python train.py --model="contrastive image-text model" --train_examples=97500 --image_size=64 --crop_scale_min=1 --embed_dim=256 --encoder_norm="batchnorm" --encoder_widths=[128, 256, 512] --text_encoder_layers=12 --text_encoder_mlp_ratio=2 --text_encoder_bias="all" --orthogonalizer="newton_schulz_5" --adamw_lr_other_params=0.0023 --epochs=8.8 --lr_schedule="cosine"
Rows from block 7 of the text encoder of a small contrastive image-text model, named by matrix and row number. Rows with one number belong to one neuron. Each number is 500 + 25 x the weight over its row's rms, rounded and kept within 0 to 999. All counts start at 0. Numbers have three digits each.
After each neuron's rows are labels from the 100 texts, of 14976, where the neuron reaches its highest value: "tokens" is the input token at the peak. Only what is clearly more common there than usual is listed. The data: rendered solids tumbling over patterned floors.
# fc1: MLP up (text_encoder.blocks.7.mlp.fc1.weight, 512x256), inputs 208-255
# fc2: MLP down (text_encoder.blocks.7.mlp.fc2.weight, 256x512, transposed), outputs 208-255

fc1.212:472496515464461512459498512521472480521507481472506507505477505531484500488529540532489488482520477523556459493514510544485505501442508533507498
fc2.212:529531543417520529460501501581494520498521511537505487541510462532500504480474520506484483485484555507510507512476494486524513526534487470480484
tokens: "matte"; "glossy"

fc1.214:513522481474500493512499448528487494497480507486500465489482474521502508460531509494500551509464471509437487509516502486508509477420460529479482
fc2.214:501511509437487509512509460560557513491549500526490522466498511530525491504506513494490506499483532478447521499533523509496503504489456488422511
tokens: "brown"

fc1.405:482486480461462476495491546504464523516494541551481511472483519530514506515528507513499492506498493520520459506493503502474460492490532475492477
fc2.405:490541535442538465509529479497482518517490496447514485516481495520529479531530508514464507502509478490505490489521503532481473529523534493487492
tokens: "glossy"; "matte"; "cone"; "bumpy"

fc1.105:487469480453481553483489460511480524483466507513488484503461466487510494493492514490487562507464461509442500508528522462509496486503478531498517
fc2.105:536504529484515510551478502471503501496567512500481502482483493502546484522549495509508508525517514483513501487519501524523526482532485475464492
tokens: "brown"

fc1.403:514515500443472482471486497451481539485496516474494491546534496532484501502462529517467532478485465521531457505507531509469529496484529496552477
fc2.403:542528527501567488484505495528449470499482516478539511497491495553477511463493508520483505472517543528549559465509500510462494513537485512476486
tokens: "glossy"; "matte"

fc1.185:491463486489476563531491503502515484540482468476545486464515495555474513481516462499478482490515540512469455533524555541517491496479488468521520
fc2.185:518492513506541480474510488504465511543516511502494497500501470487461501520481513447553537523538544490549493494468485554543521442459442502481458
tokens: "dodecahedron"; "prism"

fc1.511:512489523506428473535481472491452507490525492510490512462466518470515543521497479531540482501488465490523497503517475494490503494502515489516464
fc2.511:506511506542484473489527497513494533530515485455513476458511473506512470443504466483537502486458493489549477515515524534547472505497489485508478
tokens: "capsule"

fc1.325:507491487479549501479493494452514487508568464486493484511507474473509556562501519538521488548533489533485518485501549484507484476451531535517492
fc2.325:513516475498473540552484504516487495476489527512515521512484498459471480476534510513481523489477466472504499489476479521497527525481544484500490
tokens: "capsule"

fc1.55:518512484509438469478485503473486472550525500538510461538514520528521521520507547511495498524472562445502540503508529455484504493491490470522505
fc2.55:516481540509520504529512488498565533507538511496492519489524507502487526492479479487513498497528532506517535494477515497426475466492489466452525
tokens: "white"

fc1.321:465494493513534527534514503497498515483502470492518481466555446470454556487481525540514508525494487465477455483496534487477519488484513519490497
fc2.321:496505465483515461488498519504522490540480498530514493519505499495492489518527494447496501493484493480509527482523489493478456527515526499509528
tokens: "blue"

fc1.115:525466452550496499531492507483478548492526508491502512465541483484520503506514486482476517513493579503458482490485545530504502490443500543497497
fc2.115:527501546515532471475515492475514487521501520531499494511569508508481467483504493502473523532471548502504464509483516514516501472515487467527455
tokens: "dodecahedron"; "prism"; "red"

fc1.72:464493505506481488495510478544481509495503514555490502493498507500493532529529510461497478517469524512494500497503536469531490500501499497530506
fc2.72:560483488461487489513474506492500505510469531478483513493505480542527518493485505539545476480508517491475522467517520526502497478497461487503527
tokens: "white"

fc1.121:520492481506406528493478521523486486490511459470493479501496519486488530520478508488477483513506540466495505505493548472464485490474528492460518
fc2.121:462454503532508569536485455521511493462478500531513535483472496513455503518522481501489487520476480545528473462503498472559503490460509498538499
tokens: "left"; "right"

fc1.109:463481483515447474480505463506478482536495485527474490499488464469494494537515500482505515536495468496513513508481498488499517505505503539509516
fc2.109:517495495519483435538509467522491502486489517504489513519520508450480515455484493501514512494496467520520507442490536488460517488534469514480550
tokens: "pink"

fc1.351:501536501419455501489479508541496521528530486529519485519472519534519535466500515482469512499469515425485484516520484465521467484492475502488467
fc2.351:513467534527517496532497506509506481510536455517510501494489476518513525508502486513558527497481490490479515507489530462485479487508476500556493
tokens: "white"

fc1.50:478490519562451512521530466544496507519435504499494493479492448482504489486510521531530518534477476537488467544474537497534523506498512536479486
fc2.50:549478483495546488471511527534555467497518478510520518501517527539486515526489467487479489489548517457485451477508523492490504462473494498493487
tokens: "pink"

fc1.103:506538516542470492486521509488510488474540556463467534518463453526475492522530503534487514461486454505469508536479516492525474496484516468547491
fc2.103:472479534502524473490495508481515502532487503543484487466540495475450460487490462489465510525517533488510512532491528521472520543514518509494526
tokens: "yellow"; "chain"

fc1.155:492460503480429529495465506475476485467498480501537510497472546498496544487508549525468455467492554495516503480535520503522479520488513510484495
fc2.155:481510503534497513490517480513486483490467515491480504475486471477487512515491497545526511563491487476491481485469539487520501477448508564539493
tokens: "left"; "right"

fc1.16:503502448519459511479506465482468485518457548464429514505476472515526492489567504498513501490461470513469536542476501505502491513535478455484513
fc2.16:485516513490510516502536484489531493509504501532511504489482538534514488520494448503471483466554534511491474487535487539516485520541512514463494
tokens: "chain"; "a"

fc1.342:485535525528469514499502483513459498502462508519504490489455500481464490512511499524542488465499508547501500516502535517509539485487468489482499
fc2.342:500497488473525480521515497447513503495511479519494519470524554518503539470496469473484534508510517476479460481520535488489482516462512509488460
tokens: "pink"; "dodecahedron"

fc1.30:504508497508510488519519475518485476497479504554487504513503467506535551525530511476541518517500535497542532514491519465486455478533472493477503
fc2.30:475491500523441508519502480544541490545466495469475563539518514460526545523474537456513507497542495480521496490510518506499502507494493489522510
tokens: "white"

fc1.509:529523515492501513506518486512448487479436527519521536467515470536480539473491517496467515463509504460524466521489474554514538496492528520478496
fc2.509:487479524438539508505526490513497498569439492488528542487504518489470481508446509464480536518522500499466460504528505506512532474474436512561482
tokens: "matte"; "glossy"; "link"

fc1.369:461459455532534539465475470499495471516512489512515459484540488498512505511484501491454519479490465517562500509495515497529477507503457459502493
fc2.369:525519522498467505509517515521450517486499497534476543509462509525512521535506485531568475479505504487472491481539483468510537516482468527521506
tokens: "blue"

fc1.459:508476496498526503450497462506488524503527509511530527481476496508498553533499496484476498521543477521505486486486552480502523507546542484546495
fc2.459:475523510465482484544506483513472500519515457514453520495497491467513515482490508482493493500492536496506473473504530487499506511460526504482494
tokens: "blue"

fc1.457:516499474517476507473490518474516467531518514481489495515531480503510532470488534488494534497501481501454518518493473512464489497591483522464511
fc2.457:493490467476538535459503521511536486499521464505491491531484536545505522511497452508489461442517525523530492507535510515535493500493511498510505
tokens: "chain"; "a"

fc1.120:487520478445495463516494485571514498470498473486521483494490464522515495474512498491495555511437480517431521518501515472529520468450475484484486
fc2.120:534542519460503520487512472533531533536512520503491530479491495540505465489528523519503496469489516489472525508529502525493533500451467499453526
tokens: "brown"

fc1.206:491530493530416477497506495500469480482445488489486509524485505485488476470504495522506474515494412469487505520506524511514513483539488474497474
fc2.206:492492492555535508491425474475514504539525502471501519500517473516495475530495503465501522493499546530502487473514488461493497508449465511543473
tokens: "left"; "right"

fc1.160:405457501533503488531487506474484502524521454488528485476532510474499476496500471514502525527518475506465464507514537466496539500528475476500506
fc2.160:538482476528511493459533480506496472493550534533547530484495481524507478489470491498515523502506475489527549499517506465496496489490510494490442
tokens: "purple"

fc1.219:479487473514471470481501459487512504500519479536505518482512484522476536514484521488551523485488521501582503502468536478466528507491515538504544
fc2.219:558520466504473462539484503537480554483486503557466526500532494489512538536507509447559531491482498488514502462493454486482483512464477458511515
tokens: "white"

fc1.494:502516512470500540459506509570456485475465498531469524515508503562490480489489505517477535485468464525540475519490492493533496495489513494483465
fc2.494:523497508440514517472502486582482513535477535507528505518491493518462508525529532474442473499503488512495504499527490505488493500510465493540507
tokens: "matte"; "glossy"; "to"

fc1.149:505513477539484495481490520554547515496521545522509520536484465506476483509512518510461481508505487530526516505485525489466439502489493489532538
fc2.149:528520521515524492510480507507494465505514509507494483524522523534490477468548522506469508528478500526460498483494467497524489482475473493513461
tokens: "glossy"; "matte"

fc1.161:496479508541519540472511511463449524497550487493525517519482469475498495498510514495483529525574541496494487470478497496541462471524498461558489
fc2.161:501518510512497490518499511512471497531485505486501477481486450488523503519503478455492505508460468486528533500524500512459508506474538459489456
tokens: "capsule"

fc1.504:467505471516514490461505520483507529569483462514505428534501483509548491475527510520512483510443469511450516480493467483511475488486500481482495
fc2.504:537526492488508463498479478544486488470544508479481494530508511530494519536482453508443541507524524497498474493516507492487501516554498513519508
tokens: "chain"; "a"

fc1.144:460512524549516484534489490526500512471531522434490503445487476472503497505496479510501515495504486558517519479515521498549509480501527450532494
fc2.144:507528509483496495467519484498504518531537484524476490479516516506498498511477487510551503519479473519462504515532551543566511517543476516498520
tokens: "yellow"

fc1.96:487507462499483501425510489496479461542494482494546491500490480515545519506507508531495505518510460502576470511489484492524520470422465509496519
fc2.96:518476499500517498483539493489490510486471475509457542526512489548487488547495489473525474468520498534528544492477523494490505541528492477521512
tokens: "blue"

fc1.276:521453472531475549495497515490457483527531491526531500479492497510510500521493491517502483509543495470468488499507494510580477485518505460519473
fc2.276:471491495525538501517485529507554513482529501491492526472489499440525494524468478515487499498489491530509550473527523485499507491531504498540495
tokens: "purple"

fc1.157:527493526507491504463510481510514491488532528461509537505452531518462504482508505493503497521459471551508496490526548518515524511479495505504498
fc2.157:456521507505497485562498508512426494546459481487476490473474486477490489473441486486467487460545487515523509505470485455517489487481471515446541
tokens: "left"; "right"

fc1.207:530442527514508452522511501462478472536548463517526504476499521490518515503543483499519504534524467519536510484481493491478526451465482537497509
fc2.207:509497463532539488517505492463492538507514515482536491498517502466477480542479491483542496512487444505521485493541474513511521521519495455485492
tokens: "purple"

fc1.189:496530464471455477499483498503508523494516472465481465460518472516532477493492516539522517528493476497483523495483503498546522486527489512532483
fc2.189:508511510513520549489500470540501477498516486511480486491509494503481505537535503507452494517505518490539447519525520524492502467496517462462550
tokens: "brown"

fc1.491:533483488526491529484479493490486516501581453468500513501477501477535520526469526548478521508527509510508491489486531487507526443459466497504492
fc2.491:490489522481498495528520488493511492499484496535527501510523482501513486489554520472506486516479509489509480463513468501454495535485535499522487
tokens: "capsule"

fc1.456:500484497561476540457497462526542497487490497517509547480553432538500513508512488466454516493493493485553505535462547487520489515488532489499497
fc2.456:526506502454493487471532476484504533486471530522475511513557452472494514543452473473529511519508457507546508488511550504499502539495559496513539
tokens: "yellow"

fc1.374:506436477432484495529477468466503495530548494495440477527518490511527507530532519533488501479517466479512513496496521507549510473493510513470460
fc2.374:501515481534509491489539478494462544489476492532506511495511516448472479531508529527475482503447496472510519509492497542450531519488497492501505
tokens: "capsule"; "striped"

fc1.411:524489489447511547477501536531516523542454491518512517498534517553484470504505486498475493446496503513552515500487502491493486519524534481503480
fc2.411:506543526471518523510502517563471517494492514485498506527504506573503489507484495537501504492499486550551475499513489507480507510496491470498508
tokens: "glossy"; "matte"